config.yaml
arch: "mlp_mixer"
dataset: "procedural textures in two colours, tilted and lit"
color_jitter: 0.4
norm: "layernorm"
norm_position: "post"
parallel_block: false
patch_size: [2, 2]
projector_hidden: 1024
projector_out: 128
projector_hidden_layers: 1
residual_init: "none"
batch_size: 128
Rows from block 5 of a small self-supervised image encoder, named by matrix and row number. Rows with one number belong to one neuron. Each number is 128 + 32 x the weight over its row's rms, rounded and kept within 0 to 255. All counts start at 0.
After each neuron's rows are labels from the 100 images, of 14976, where the neuron reaches its largest size: "patch colour" is the nearest of a few named colours to the mean colour under the peak; "top examples" is what is common among them. Only what is clearly more common there than usual is listed. The data: procedural textures in two colours, tilted and lit.
# gate: MLP gate (model.blocks.5.mlp.gate.weight, 512x128), inputs 0-127
# fc1: MLP up (model.blocks.5.mlp.fc1.weight, 512x128), inputs 0-127
# fc2: MLP down (model.blocks.5.mlp.fc2.weight, 128x512, transposed), outputs 0-127

gate.213 [124  75 137 173 104  87 115  97 171 166 139 123 112 141 139 152 123 188 152 163 113 132 111 133 149 150 134 143 166 138  44 120  91 110 117 121 149 168  81 126 153 141 101  68  80 117 168 182 101 151 114 139 162 161 124  84 160 111 141 180 122 114 133 111 167 140 112 108 190 192 112  96 152 123 107 140 148 128 117 149 136 117 194 100 105 169 169 171 161 142 132  81  86 135 154 140  83 120 120 176 137  88 135 154 174  29 123 115 132 163 132  87 107 126 220 156  78 151 124 106 104  86 122  94  90 117 177 146]
fc1.213 [ 96 152 157 148 121 176  78  88 101 138 177 116 221 135 135 100 140 123 127 109 128 123 137 103 126  99 140  94 140  60  91 114 120  65 166 161 115 127  83 148 104  79 160 122 107 123 172 161 168 164 173 109 167 149 116 162 107 133 132 114 137 143 127 101 138  74 148 133  51 186 114 142  81 172 149 186 115 172  71  76 122  90 148 131 228  95 127 110 110 157 127 119 131 157 104 150  60 122 214  99 116 122 182 133 120 153  98 149 156 107 124 116 119 133 149 142 102 118 116 110 146  72  95 139 129 128 116 148]
fc2.213 [192 127 101  54 116 166 150 159 112 116 159 125 163  76 112 128 146 106 160 136 109 219 122 127 119 110 140 126 176 129 100  93 144 115 174 141 114 110 109 119 118  64 147 110 122 129  62 119 224 114  87 142  87 104  84  86 107 129 115 169 102 101 134  96 131  66 141 111  86 166  82  88 180 145 116  97 104 146 145 116 175  88 120 117  97  63  86 135 156 160 131 176 157 157 133 105  89 131 209 140 140 119 165  93 173 162 122 153 122 117 130 147 146  96 113 177 128 114 156 107 111 151  97 131  73 112 142 168]
patch colour: orange
top examples: yellow; orange; ground colour: orange; ground colour: yellow

gate.510 [118 139 126  87 123 119 149 129  80 121  89 145 146 141  93 109 151  94  94 154 136 150 111 121 129 141 141 140 150 145 172  98 114 143 181 139 199  63 115 122 100 115 133 143  73 158 200 154 147 136 118  88 102 142  95 112 103 189 142 118 127  92 139 160  86 103 154 110 194  94 113 140 111 118 152  67  89  40 185  67  57 166 138 136 124 162 116  55 167 106 115 158 176  98 101  97 121  92 126 133 143  81 121 120 168  79  98 151 109 130 114 147 115 217 148 150 130 138 134 121 128 163 153 132 106  67  86 122]
fc1.510 [141 163 109 158  97  99 106 114 123 106 210 141 119  46 187  82 138  91 108  90 116  66 117 158 165  79  71  99 153 158  86 152  75 120 109 128  92 145 103 117 159 136 157 158 142 155 146 188 141 129 124 169 114 158 150 147 137 178  72 118  79 177 115 110  97 148 131 108 162  78 107 124  95  51 125 173 151 132 157 139 168  94 128 117 170  79 112 115 166 165 155 178 173 137 136 117 129  95 101 134 134 131 137 121  92 165 190 126  92  87 172 127 128 102 171  89 149 101 167 163  79 167 115 138 124 118 124 134]
fc2.510 [142 133 161  71 151 129 152 169 118 112 114 138 112 127  70 103 129 144 100 105 144 162 127 110  94 165 166 126 161 156 151 140 116 114 138 165 109  98  91 130 149 123  27 134 139 171 128 171 114  86 131 176 121  94 115  44 127 103 143 149 104 150 199  77  96  62  67 148 104 163 157 154  76 150 190  98 119 138 126  83 110 117 135  90 183 111  84 146  75 139 143 105 152 134 137 164 124 101 178 128 161 152  77 121 127 146 130 157 115 131 124 149 138  93 153 136 143 177 160 161 113 158 130  89 153 138  59  45]
patch colour: brown; orange
top examples: brown; orange; ground colour: brown

gate.263 [161 162 112  88 148 122 157 155 181 133 140 143  86 130 117  93 158 152 139 169 108 124 131 128 145 167  86 124 178 163 114 148 110  80 101  99 139  85  90 195 154 198 140  88 114 180  93 120  54  93 110  90 118 143 134 165 129 162  96 162  87 167  68 221 156 136 154 146 153 104 136 107  88  84 120  78 141 133  69 153 155 113  91  90 131 149 132  89 148 157  95  93  88  86 157 166 105 143 122 211 133 102 127 150 101 146 149  96 119 114 145 153  93 107 159 169 109 108 161 153 135 113 115 104 101  89  91  91]
fc1.263 [114 104 123 159 110 116 109 162 119 120  90  59 127 110 143 134 162 144 162 164  99 170 107 111 158 108  98 115 114 176 100  87  99 123 111 112  85 129 106 144 158 126 153  93 200 166  92  21 138 125 139 127 100 152  87 119 134 115 102 138 159 140 114 191 152  74 126  80  85 182 106 105 161 118 113 145 192  80 140 117 194 185 153 208 148  93  71 118 104 130 188 138 178 127 159 117 101 123 157  78 130 164 121  76  98 139 128  82 124 149  72 126 144 145 131 123 168 140 121 125 105 129  85 172 139 127 122 155]
fc2.263 [140 157 111 137 116 189 116  81 163 126  94 120 131  90 144 119 162  52 101  75 176 125 117 146 136 155 147 118 177 143 136 153  84  90 110 134 130 116 130 243 140 115 103 143 122 166  84 138 166 137  90  99 103 136  94 137 186  95 141  92  79 141 131 147 168 118 133 147  50 150 131 155 123 167 156  97  93 117 112 154  74 104 181 101 130 170 148 113 130  78 180 129  71 125 135  75 123 147 143 146  87 138 121 162 142 124 164 145 151  38 167 163 126  88  69 159 124 149 157 106 157 119 144  99 120  89 103 108]
patch colour: black
top examples: black

gate.270 [106 164 114 180 158 111  95 129 151 127 201 139 144 160 149 159 158 151 167  87 124 120  99 140  59 112  58 120 128 179 122 144 150 110 178 114 152 122 104 115 139 105  84 104 135 132 164  81 180 108  72 126  52 140 110 189 147 142 126 180 127 122 161 123 153 155  95  69  76 113 137 120  79 134 135 131 139 147 125 119 107  88 130 167 165 152 169  85 161  92  76  60 130 115  92 115 178  83 133 116 211 162 140 183 150 130 123 135 106 101 138 139 108 118 169 160 101 119 186 112 141 134 135  83 147 125  75  93]
fc1.270 [ 83  82 113 124 120  93 136 110 111  69 181 140 139 163 107 135 138  91 107 131 148  49 146 127  90 122 129 122  97 168 163 139 159  93 140 126 112  91 108 148 132 136 125 151 125  92 111 108 150  52 119  73 108 123 102 190 117 165 121 118 153 101 118 140 128 133 126 112 158 217 104 159 129 107 113  85  83 185  92 116 109 174 130 121 162 103 188 142 156 154 142  11 204 117 141 133 104 156 157  84 121 134 131 100 154 147 150 123 133  99 106 117 186 146 156 184  96  89 126 179  97 155 129 149 193 132 154 128]
fc2.270 [170  42 149 139 187 111 138 137 201 109 173 110  83  97  80 157 140 149 131 155  75 149  73 138  56 145 105 119 155 133 176  75 155 118 110  71 149 168 124 102 131 170 106 117 156 147 113 179 109 139  99  61  96  30 129  86 130 143 108  79 155 136 101 143 174 115 131 117 144 124 121 176 108 100 154 110 101 132  91 101 115 162 147 146 108  80  96 111 138 109 116 109 137 113 124 103 139 154 133 123 132 160 177 176 132 109 118 197 117  92 104 124 166 163 122 110 200 117 161 115 119 141 115 110 117 173 180 148]
patch colour: green; black
top examples: black; green; ground colour: black; teal

gate.122 [ 83 131 117 139  94 151 179 161 239 113  94  95 101 138 125 146 129 190 168 150 133 156  88 147 112 127  96 149 170 130 144 128 115 172  79  75 138 172 137  72 120 163  87  88 186 117  97 117 111 148 119 103 147 147 154 127  87 112 112 139 146 142 148 133 107 121 112 132 164 120 140 154  97 131  99  99 141  89 186 156  78 144 150 149  64  88 137 139 151 117 121 134 176 115 113 118 114  96  31 126 181  98  80 130 166 111 133 141 124 133 129 163  94 143 112 106 206 174 167 102 193 130 160 133  91 110 185 117]
fc1.122 [149 110 110 187  98 213  96 161  25 127 168  99  91  82 135 114 139  96 126 105 157 134 145 116  76 113  87  81 115 135 162 122 153 154  65  79 109 129 111 106 134  70 154  90 210 122 116  82 139  90 115 149 157 143 138 147 131 169  63 176 126 148 109  98 154 120  94 127 100 142 136 143 115 145  98  61 102 139 180 147 201 124 108 127 167  94  73  89 134 157 133 129 184 158 118 169 126 134 104 104 136 158 130 163  93 150 147  92 145  85 126 107 149 122 118 124 139 123 100 146 150  73 134 151 162  90 110 158]
fc2.122 [131 137 123  67 166 158 153 162 221  95 112 141 134 119 133  96 147 153 128 175 125 149 153 101 191  61 170 155 205 101 104 104 144 138 169 142  86 121 101 146 156  87 125  99 159  94 134  78 144 127 160 181 155 105 100  54 146 134 114 138 101 177 131  99 146  49 162 102 136 114 131 123 152 145 146 156 117  94  89  97 123  74 167 146 154  69  80 118 120 124 102 178 161 128 116 138  98 114 147 143 111  72  98 142  95 128 110 128 119  97 144 160 174  71 142 166 161 117 130 135 129 100  86 132 108 160 189  82]
patch colour: brown
top examples: orange; green; ground colour: orange; pattern colour: green

gate.235 [ 98 192 137 112 123 176 172 127 185  98 100 145 140  62 159 151 124 126 160  95  86 149  95 117 110 170 136 110  92  86  57 107 178 125  80  89 133 157 106 120 122 172 110 146 118 192  76 120 148 174  99 122 148 120 106 130 134 117 131  73 106 123 116  90 166 154 150 118 142 117 141 135  67 135 144 135 139 103 101  87 135  97  80 122 196 152  89 185 124 122 148 172 209 122 149 156 127 138 188 120 144 108 142 129 105 161 148 146  68  69 160 128  85 119 148 166 169 139 167  92 136  87 126 123  86 161  67  96]
fc1.235 [ 95 149 123 150  93 169 160 147 142 197 133 217  91  90 150 188  98 133  91 191 142  95 148 130 102  71 133 107 117 134 138 134 175 101 123 178  76 152 103 134 119 134 146 158 129 131 101  79 177 102 118 110 103 154 117 149  96 144  33 147 153 185 149 127 107 155 135 184 141 115 185 108  92 110 123 101 151 127 132 113  92 125 113 140 103  88  72 100 129 141  85 141  84 132 164 147  62 146 105 133 135 119 100 134  91 123  94 133 125  94 105 144 110 128 125 177 215 141 173  86 188 121 123 139 145 123 123 190]
fc2.235 [112 161  91 149  75 140 195 135 149 131 115 119 107 174  85  90 135 156  94 132  95 104 141 112 122 185 115 146 176 171 128  67 137  89 172 114 139 135  81 130 129  74 121 112 153 104 110 129  80  52 113 119 124 127 118 153 141 171 135 112  97 132  63 169 151 147 164  78 163 166 113 157 119  66 147 162 179 190  95  88 117 151 144 154 122 179 199 107 144 124 147 124 172 106  76 169 131 124 128  78 137 136 131 124 111 113 102 122 128 164 131 104 167 180 171 157 121 116 138 117 157 100  81 163  93 114  38  91]
patch colour: black
top examples: black; purple; pattern colour: black; ground colour: purple

gate.333 [152 150 166 181  98  99 178 134 152 119 156 152 101 162 165 103 175 148 151 151 125 169 167  78 102 118 134 139 105 131 126  98 174  98  83 165  93  80 142  90 194  50 114 105 161 132  92  73 182 128 138 108 119 124 123 155 109  94  64 156 118 214 108  99 129 138 141  82 166 158 146 138  88 118 140 128 108 105  90 129 187 118 172  73 148  88 127 145 187 150 123 100 121 114 138  98 148 105 142 127 105  88  68 135  70 168 135 105  95 131 124 148 193 148 158 151 134 175 129 115 135 156 129 151 169  93  71 116]
fc1.333 [152 109 107 104 105  80  60 136 104 115 162 121 113  83 185 122 114 162 151 106 129  80 101 121 143 110  98 125 174 128 136 121 112  89 154 174 139  21 140 129 135  93 180 115  77 187 110  97 119 133 171  87  80 141 116  87 114 121 104 168 161 115 155 106  99 134 118  81 142 107 154  83 162 127 109 171 151 167 141 175  87 145  79 117 124 143 121 164 102 175 123 100 102 107 178 112 143 175 114 150  17 167 149 136 132 143 162  98 118 197  79 126 125 174 134 111 135 113  90 184 129 120 157 133 111 130 112 149]
fc2.333 [137  95 162 144 115 127 104  87  71 149  81 119 104 114 208 149 165 125 127 117 139 160  64 105 126 146 136  74 126 120 153 123 112 147  85 173 121 105 148  96 110  91 123 106 113 179 174 123 150 116 123 149 107 133 176 117 151  87 111 155 122 124 167  50 156  93  87 145 119 151 129 136 148  79 116 129 132 163  93 104 127 128 138  71 113 211 155 146 150 144  91 149 168 230 215 130 150 133  86  89 105  95 145 182 103 137  84 124 149 153  92 104  79 142 135 159 129 171 129 182 106 152 107  93 125 129 167  88]
patch colour: brown
top examples: black; pattern colour: black

gate.456 [166  79 136  74  61 129 114 137 112 156 114  92  98 196  95 132 157  99 116 149 128 125 136 144  96 107 137 177  81 162 146 119 143 121 115 146  78 153 115 177 115 177 167 122 100 126 143 180 115 110  97 159 161 134 150 110 147 156 159 127 133 145 116  72  86 117 119 117 149 146 102 117 142 177  68  85  72 101 186 103 168 182 174  91 112  81 189  86 134 132  88 112 125  98 166  79 130  80 112 145 101 117 146 120 190 105 100 168 138 152 169 136 217 123 153 133  84 154 171 132 143 188 143 123 136 111 111  75]
fc1.456 [137  58 160  52  65 106 188 130 140  55  93 105 178 200 107  76 140 176 115 159 113  94 116  93 101 104 122 145 113 141 143  74 135 134  65 162 151 129 172 128 157 139  82 124 117 121  83 140  99 131 165 138 169 154 130 103 122 150 158 111 134 167 105 139  69 130 127 106 142 160 140 134 135 178 102 151  96 105 141 142 181 143 210 163  58  66 158 113 176 168 159  76 142 126 136 118 103 163 152 132 101 130  97 115 158 149 111 125 164 174 116 137 134 144 152 120 112 121 165 122 121 200 145 159 131 108 132 155]
fc2.456 [ 82 159 125 122 111 120  90  93 150 222 155  73  76 156 153 166 111 125 158 136 115  94 207 118 182 118 122 152  93 118 123 139 117 105 128  80  93 152 117 150 103 158 151 153  87  49 129 138 151 129 116  86 101 138 138 191 155 155 152 140 188 126  56 119 154 219 174 135 111 156 109 122 153 166 111 136 162 153 150 120 129 101 151 130 121 132 183 103  83 142 106 125  88  73  71 159 131  75  56 135 155 107 118 148 144 126 145 120 143 136 137 130 102 155 138 149  61 128  77 117 131  92 135 110 117 104 152 164]
patch colour: orange
top examples: yellow; orange; pattern colour: yellow; pattern colour: orange

gate.305 [132  92 135 134 121 126 140 160 108  99 148 141  78  80 119 171 150 109 133 170  84 179 184 129  80 100 107 141  97 142 171 136 151 141 172 183 105 122 114 151 130 134 102  73 157 120 126 118 131  85 157  32 160 144 131 129 127 140 145 176 190 146  74 114 126 118 168 142  93 144 150 143 108 146  98 134  86  70 144 158 141 126 135 128 168 121 146 130 160 163 115  67  90 106  61 119 105 102  70 154 143 142 139 111 143 195  86 112 163 125  76 104 113 158 100 123 134 169 161 177 204 172 125 125 213 155  94 138]
fc1.305 [133  75 126 160  97 202 101 152 163 131 128 112  43  83  83 139 169 150 125 169 153 126 111 113 100 133  86 143 147 171 176 104 121 123 137 148  81 146 127 130 149 123 151 150 128 115 116  12 170 169 182 105 143 133 141 102  97 183 127  99  47 107 112 116 162  63 166 164 116 146 135 111 143 120 123  94 141 119 160  74 140 129  84 160 140 142 112 110 124  95 107 114 106  64  96 125  97  78 141 145 140 128 132 133 143 125 120 137 201  55 109 190 136 128 110 152 127 143 192 152  95 132 112  94 156 151 120 134]
fc2.305 [141 130 119 102 129 102 100 134 127 156 149  96 156  97 103 131 149 128 116 107  64 115 170 186  94 101 174 150 110 162 150 147 183 206 155 125 110 140 167 101 131 140  72 125 116  45 158 163 150 148 164  84 203  36 143  96  99 131 155 146 109 126 120 112 139 104 109 165 168 105 113  96 153  79 126 163 126 101 151 157 117 130 109 136 139  99 124 107 133  96  67  92 174 184  83 114 170 158 126 111 191 106 177 158 120  75 136 108 121 133 101 144 134 150 127  65 100 153 172 181 138 141 106  65 123 130 121 164]
patch colour: black
top examples: black; ground colour: black; pattern colour: black

gate.69 [ 95 154 132 133  67 161 119 183 108 135 116 150 145  79  82  89 128 146  75 181 179  92 145  88 111  91 155 128 128 117 118 151 109 117 115  95 106 205 110 207 142 143 174 118 204 143  55 130 152  94  81 137 140 161  73 143 180 137 129 140  93 186 143  95  91 108 143 151 136 160 131 114 119 119 134 140 106 121 169  88 155  81 123 132 145  84 136  79  95 150 122 134  90 134 134 168  93 138 192 138 162 141 109 131 116 155 102 170 158  63 113 170  98 130 106 187 115 142 135 108 112  99 133  97 131 125  45 134]
fc1.69 [125 118 173 215 130  84 117  63 130  97 177 110 119 134 120 107 128 196 160 120 118 110 181  76 199 157 194 122 132  96  96 125 120 161 163 140 211  82 145 125 143 107 132 102 126 133 140 165 109 105 177 176 170 103 174  89 149  77 165 177  96 143 155 131 154 134 133 122 130 146 117 178 186 147  85 157 114 148  48 115  85 119 131  79 141 132 118 140 111 113 116 115  59 119 161 115 128  52 115 127 160 117 105 105 107 113 133 148 149 123 113 147 129  98 159 121  86  97  95 132 106  88 113 105 138 105 183 122]
fc2.69 [131 148  86 151  48  82  91 108  81 101 131  88 169 137 207 136 149 165 181 167 135 128 174 136 144 155 109 124  54 135 164 163 136 130 172 122  74 136 160  79 134 148 164 129 168 184 114 108 180 144 166 136 140 123 126 154 110  58  79 172 124  71 164 123 122 126 151 190 126 144 101 125 133 131  70 164 140  92 192 107 153 107 107 133 121  74 106 171  88 144  93 115 126 148 131 140 104 107 154 126 158  51 130 109 159 141 126 154 108 156 137 104 119 146 119  97 125  86 107 161  78 176 170 154 120 110 144 156]
patch colour: black
top examples: black; ground colour: black; rings; pattern colour: black

gate.240 [113 138 131 142  77 106  96 122 197 106 174 135  96 165 138 122 137 148 155 120 150 141  94  99 181 115  94 159 126 103 116 111  94 148 163 131 105 152  99 193 162  55 116  75 143 173 140  86 142 107 145 124  84 166 143 123 152  98 145 154 126  98 140 109 133  95 148  75 107 105 138 104 138 126 144 126 173 116 139 153 123 170 141 145 135 151 111 155 156 132  54  99  69 102  67 166 143 100 118 131 123  73 199 111 157  46 203 145 169 116 106 150 172 135 183  76 113 141 140 169  53  74 137 114 160 114 126 144]
fc1.240 [ 77 129 119 117 112 116 129  95 137 128  98 143  96 108 134 207 107 151 150 177 141 100 163  92 109  83 147 142 116  56  72 150 125  60 163 132 152 200 134 180  92 172 147 120 145 111 117  78 116 139 163 167 156 128  85  97 111 100 122  97 126 177 119 140 108 111 132 173 130 136  53  90  96 148 159 145 203 156 146 146  88 128 143 166 109 126 110  92 102 138  93 199 128  99 102 184 106 147 179 126 145 162 133  67 130 112 120 164  84  85 139  89 100 111  85 174 110 142 123 136  69 123  88  83 144 129 120 152]
fc2.240 [ 82 134 179 157 164 153 144 142  88 158 121  70 121 129 115 104 133 134 124 108 129 144 116  82  78 138 108 105 120 102 116 125 121 163 139 117 175 214 119  64 140 101  84  63 118 166 104  57 198 170 126 165 131  95 145 102 153 151 169 119 143 105  78 151 103 196  93 116 102 176 171  87  96 200 161 121 157 158 120 178 161 132  94 137 178  98  80 112 146 163 153 140 101 141 116 162 181 121 110 113 185 139 109 115 134  68 109 139  82 168  85 150 123 151 122 150 135 158 126  78 123 139  97 111 137 148 151 150]
patch colour: brown
top examples: black

gate.342 [146 152 120  80  72 100 180 129 125 138  83 123  60 156 135 127 145 156 177 140 129 220 134 150 116 122 171 152 121 132 139 161 139 144 174 107 112  98 138  97 139 109 119 119 138 117 113 106 128 126 128 163 148  92 178 119 128 107 202 122 151 135 133 113 162 187 170 155 150 207 125 146 113 183  92  75  93 127 150  87 125 140 161 125  96 105 149  92 180 150 102 129  63 168 148 104 150  69 141  95 115 120 138 121 189 127  94 147  70 169 125 120 214 124  93 119 117 171 116 100 150 201 128  96 135 101  77 128]
fc1.342 [114  81 156  88 122  97 114 127  62 104 128 104 148 168  53  97 169 149 100 156 112 147 104 119 168  74 150 146 119 176 151  58 135 149 153 109 113  92 166  66 164 152 137 126  83  94 187 133 172 153 163 151 125 185 101 120  99 130 134 144 164  90 153 131 130 113 116 141 165 112  83 168 182 124 134 128 140  81 210 127 130 101 146 115  91 122 146  90 136  91 146 116 139 130 120 115  64 108 113 113 123 112 104  93 209 106 113 108 174 122 117 195 122 118 148 132 132 131 150 139 200  98 156 104 116 109 218 136]
fc2.342 [ 97 121 116 184 155 108 145 109 178 124 174  94  75 108 130 136 168 118 124 161 141 111 106 126 180 117 139 100  80 163 110  90 124 125  88  85 163 155 142 129 142 119 180  83 138  83 147  83 153 141 106 112 100 146 150 253 120 164  86 138 144  70 129 165 157 172 161 144 116 133 129 127 113 106 117 113 182  91 124 137 187  98 110 148  77 121 126 106 150 119 105 132 137  76  34 136 104 129 167 159  98  98 172 125 136 119 174  77 103  61 135 107 129 138 143 151  73  80  87 157 106 102  94 142 127 120 168 136]
patch colour: orange
top examples: yellow; orange; pattern colour: yellow; ground colour: orange

gate.476 [139 127 176  85  93 165 171 116 123 152  66 108 113 151  68 122 125 126 106 158 169 148 147 141 156  94 142 131 155 128 100  98 153 119  94 115 107 122 115 119 173 146 142 141 164 110 109 115 157  93 146 157 144 135 120 119  98 120 120 132 117 123  97 117 114 171 156 112 133 166  78  47 128 157 139  35  97  92 229  79 135 118 161 108 124 124 142 143 102 122 197 117 127  80 141 136 147 168 107 111 108 147  77  95 156  52 117 118  98 165  85 124 135 177  98  99  97 176 116 110 132 160 172 115  35 166 144 182]
fc1.476 [ 98  84  76  62 147 134 141 119 207 142 144 138 194  78  73  90 130 119 108 162 160 159 115 115 115  95 126 130  76 129 158 103  92 142 127  93  92 146 120  99  77  84 156 125  97  39 139 194 111 146  91 122 118  68 115 124 141  92 147 116 155 142 136 124  92 167 159 116  91 129 146 125 174 147 120 129 120 141 180 135 101 180 113 134  71  84 158 121 117 127 121  79 162 119 104 147  94 101  79 134 127 136  93 105 189 103  75 106 169 140 144 152 144 148 146 116 146 203 180 125 189 140 127 152 111  96 152  87]
fc2.476 [ 87  93  90 177 121 100 121 134 211 144 155 106  86 159 226 155 109 165 159 168 142 120 134 102 136 127 117 133 127 117 158 110 169 148 127 135 148 137 148 164 168 177 139 108 124 117 125 110  72 128 146 101 123 152 112 190  66 159 124 160 159 117 100 131 179 177 191 108  90 119 118  87 146 140  85 139 162  97 122 128 157  90 121 170 111 131 136 117 161 133  34 142 116 111  75 142 109 134 105 135  52 127 169 143 141 104 106  85  96 143 127 140 138 171  81 148  81 100  59 118  79 147 147 163 120 101 161 170]
patch colour: orange
top examples: orange; yellow; ground colour: orange; pattern colour: yellow

gate.383 [115 137  87  26 145 123  93  73 124 101 108 150 120 146 106  84 113 183 183 157 120 129 123 134 117 127  97 129 115 178 135  99 189 104 125 151  92 119  90 192 101  60 114 153  99 127 149 120 103  67 108 167 143 134 126 152 150 141 134 147 136 104 167 110 121 180 100 108 127 143  87 135 145 151 117  89  50 124 177 126 181 103 140 128 141  88 177 118 181 132  59 142 153 137  95 128  71  99 160  85 154 154 135 115 239 189 106 146 115 109 124 157 100 145 122 156 117 116 100 134 130  97 160  98 135 146 143 151]
fc1.383 [135 153 128 134 157 171 126 129 184 135 100 185 145 155 198 110  95 125 150  55 146 156 111 155 134 158 101 103  98 108 110 113 134 121 161  50 154  89  94 142 180 133 102 141 159 118 146 104 134 134 144 123 139 154 161 100 114 160  69  98 112 129 108  98 166  53 142 126 141 122 119 150 119  98 148  55 154 148  93 165  82  86  79 112 139 132  38 135 143 115  51 121 169 151  49 128 111 110 127 109  79  97 144 141 144  96 143 173 108 139 119 132 113 143  87 159  61 110  87 174  83 151 156 132 132 131 165 161]
fc2.383 [157 176 143 105 158 112  78  96 129 101 122 125 176 105 120 112 137 132 147 110 141 136 101  44 176 146 138 129 123 130 144 129 132 118 106 158 106 148 164 102 127  87 134 165 111 121  91 177 165 130 132 187 151 107  96  50 145  85 122 137 129 155 187 203 115 131  94 144 112  93 182 134 127 194 123 144 107  78  64 119 121  94 135 125  77  92  77 143 130 107 126 128 155 207 181  94 178 125 155 161 136 167  69 182  68 130 116 137 127 100 163 149 159  79 128 146  94  86 176 103 169 135 125 139 154 165 101 126]
patch colour: brown
top examples: ground colour: orange

gate.366 [143 141  97 193 121 130 122 139 207 165 185 128  85 113 152  91 148 114 160 162  94 125  98  99  92 255  83 125 148 135 146 167 117 129 150 170 121 103 130 173 117 123 143  74  92 112 162 171  89  79 159 138 143 122 137 118 122  95 120 153 111 114 122 137 171 128 129 135 109  72 104 169 120  90 100  90 192 151 131 121  94 137 125  94 167 114 134 123 138 150  71 170 130 108 120 135 143  87  46 167 173 129 151 119  94 112  48 100 117 173 120 181 116 109 152 110 181  88 103  95 110 119 127 128 142 147 152 108]
fc1.366 [131 109  91 111 120 150  95 110 168 102 161 129 143 113 128 161 109 106 114 149 123 137 148 144 139  48 126 160 128 129 159  82  73 118  70 155  44 171 132 102 114  88 161 178  90 150 130 146 119 163  75 144 155 132 120 203 152 171 112 122 149  96 131 141  66 155 137 135  91 173 114 126  95 117 122 108 137 142 141 131 101  96 167 165 148 109 172 106  91 109 144 115 142 129 119 123 182 130 139 106  79 110 145 169 225 158  91 193 142 125 185  66 180  75 138  83 112 111 141  97 100 117 196 135 145  97  91 117]
fc2.366 [153  75 116 153  96 163 105 139 162  80  83 146 168  93  94 127 152 208 128 125 134 119  83 117 156 143 180 134 107 146 158 153 115 150 156 104 104 131 147  82 109 147 131 128 196  88 126 121 120 130 140 127 158 105 139  62 152  29  93 139 109 154 177  91  69  71  87 117  94 106 118 100 141 131 156  97 104 116 167 129 139 210  89 124 116 137 109 155 105 124 116 119 221 160  85  87 140 138 131 120 129 102 124  88 158 119 123 158 144 106 137 171 148 145 144 115 184 100 152 146 136 156  48 194 134 155 122 129]
patch colour: green
top examples: green; cloudy

gate.444 [ 98 129 150 100  69 114 169 169 187 112 138 123 115 102  81 107 158 160  89 176 110 106 179 120  99 111 142 128 140 152 130 169 156 114 128 146 142 131  93 131  99 120  89  86 117 146  91 120 160 131  79 136 138 150 119 206  75 149 144 130 108 202  99 158 111 147 126 129 155 130 188 118  70 151 138 180 140 128 181 104 164 174 101 143 168  93  88  87 106 148 117 176 109  62 137 147  99 108 118 108 204  75  87 109 125 136 102 120  74 122 100 117 132 136 166 194 167 129 124  90 165 121 143 100 133  85  44 127]
fc1.444 [168 115 161 151 128  64  99 102  80  67 135  90 133 178 137 134  92 185 126 104 169 124  99  99 188 110  91 128 177 154 193 180  97  90 155 123 202 107 115 115 126  89 116  57 131  81 159 179 100 143 135 146 139 169 131  95 120 145 118 163 150 139 135 186  98 128 135 135 110 147 174 137 209 136  79 139  92 157 152 145  95 106 134 121 129 107 112 125 116 122 199 162  93 130 127 110 117 118  90 127 149  84  59  88 144 117 119  94 112 141  88 108 153 116 141 152 112  95  75 126 129 123 134 130 186 103 202 116]
fc2.444 [111 134 136 141 147 179 117 126 146 103 184 108 113  69 183 158 164 125 158 138 173  83 135 103 142 156 124  85 104  89 126 151 103 184 129 137  91 134 187  91 137 107 162 124  83 200 106 126 203 102 165 163 121  77 168 128 129  75  70 136 100  87 162  72 162 141 122 189  55 129 168 132 132 116  81 139  93 101 156 122 148 144  97  83 125 119 117 113  83 126  82 112 107 128 187 157 134 123 127 176 156  86  91 144 123 159 128 141 170 119 165  98 115  72 134  99 133 164 174 149 116 133 184  82  94 132 130 134]
patch colour: black
top examples: black; crumpled; pattern colour: black; ground colour: black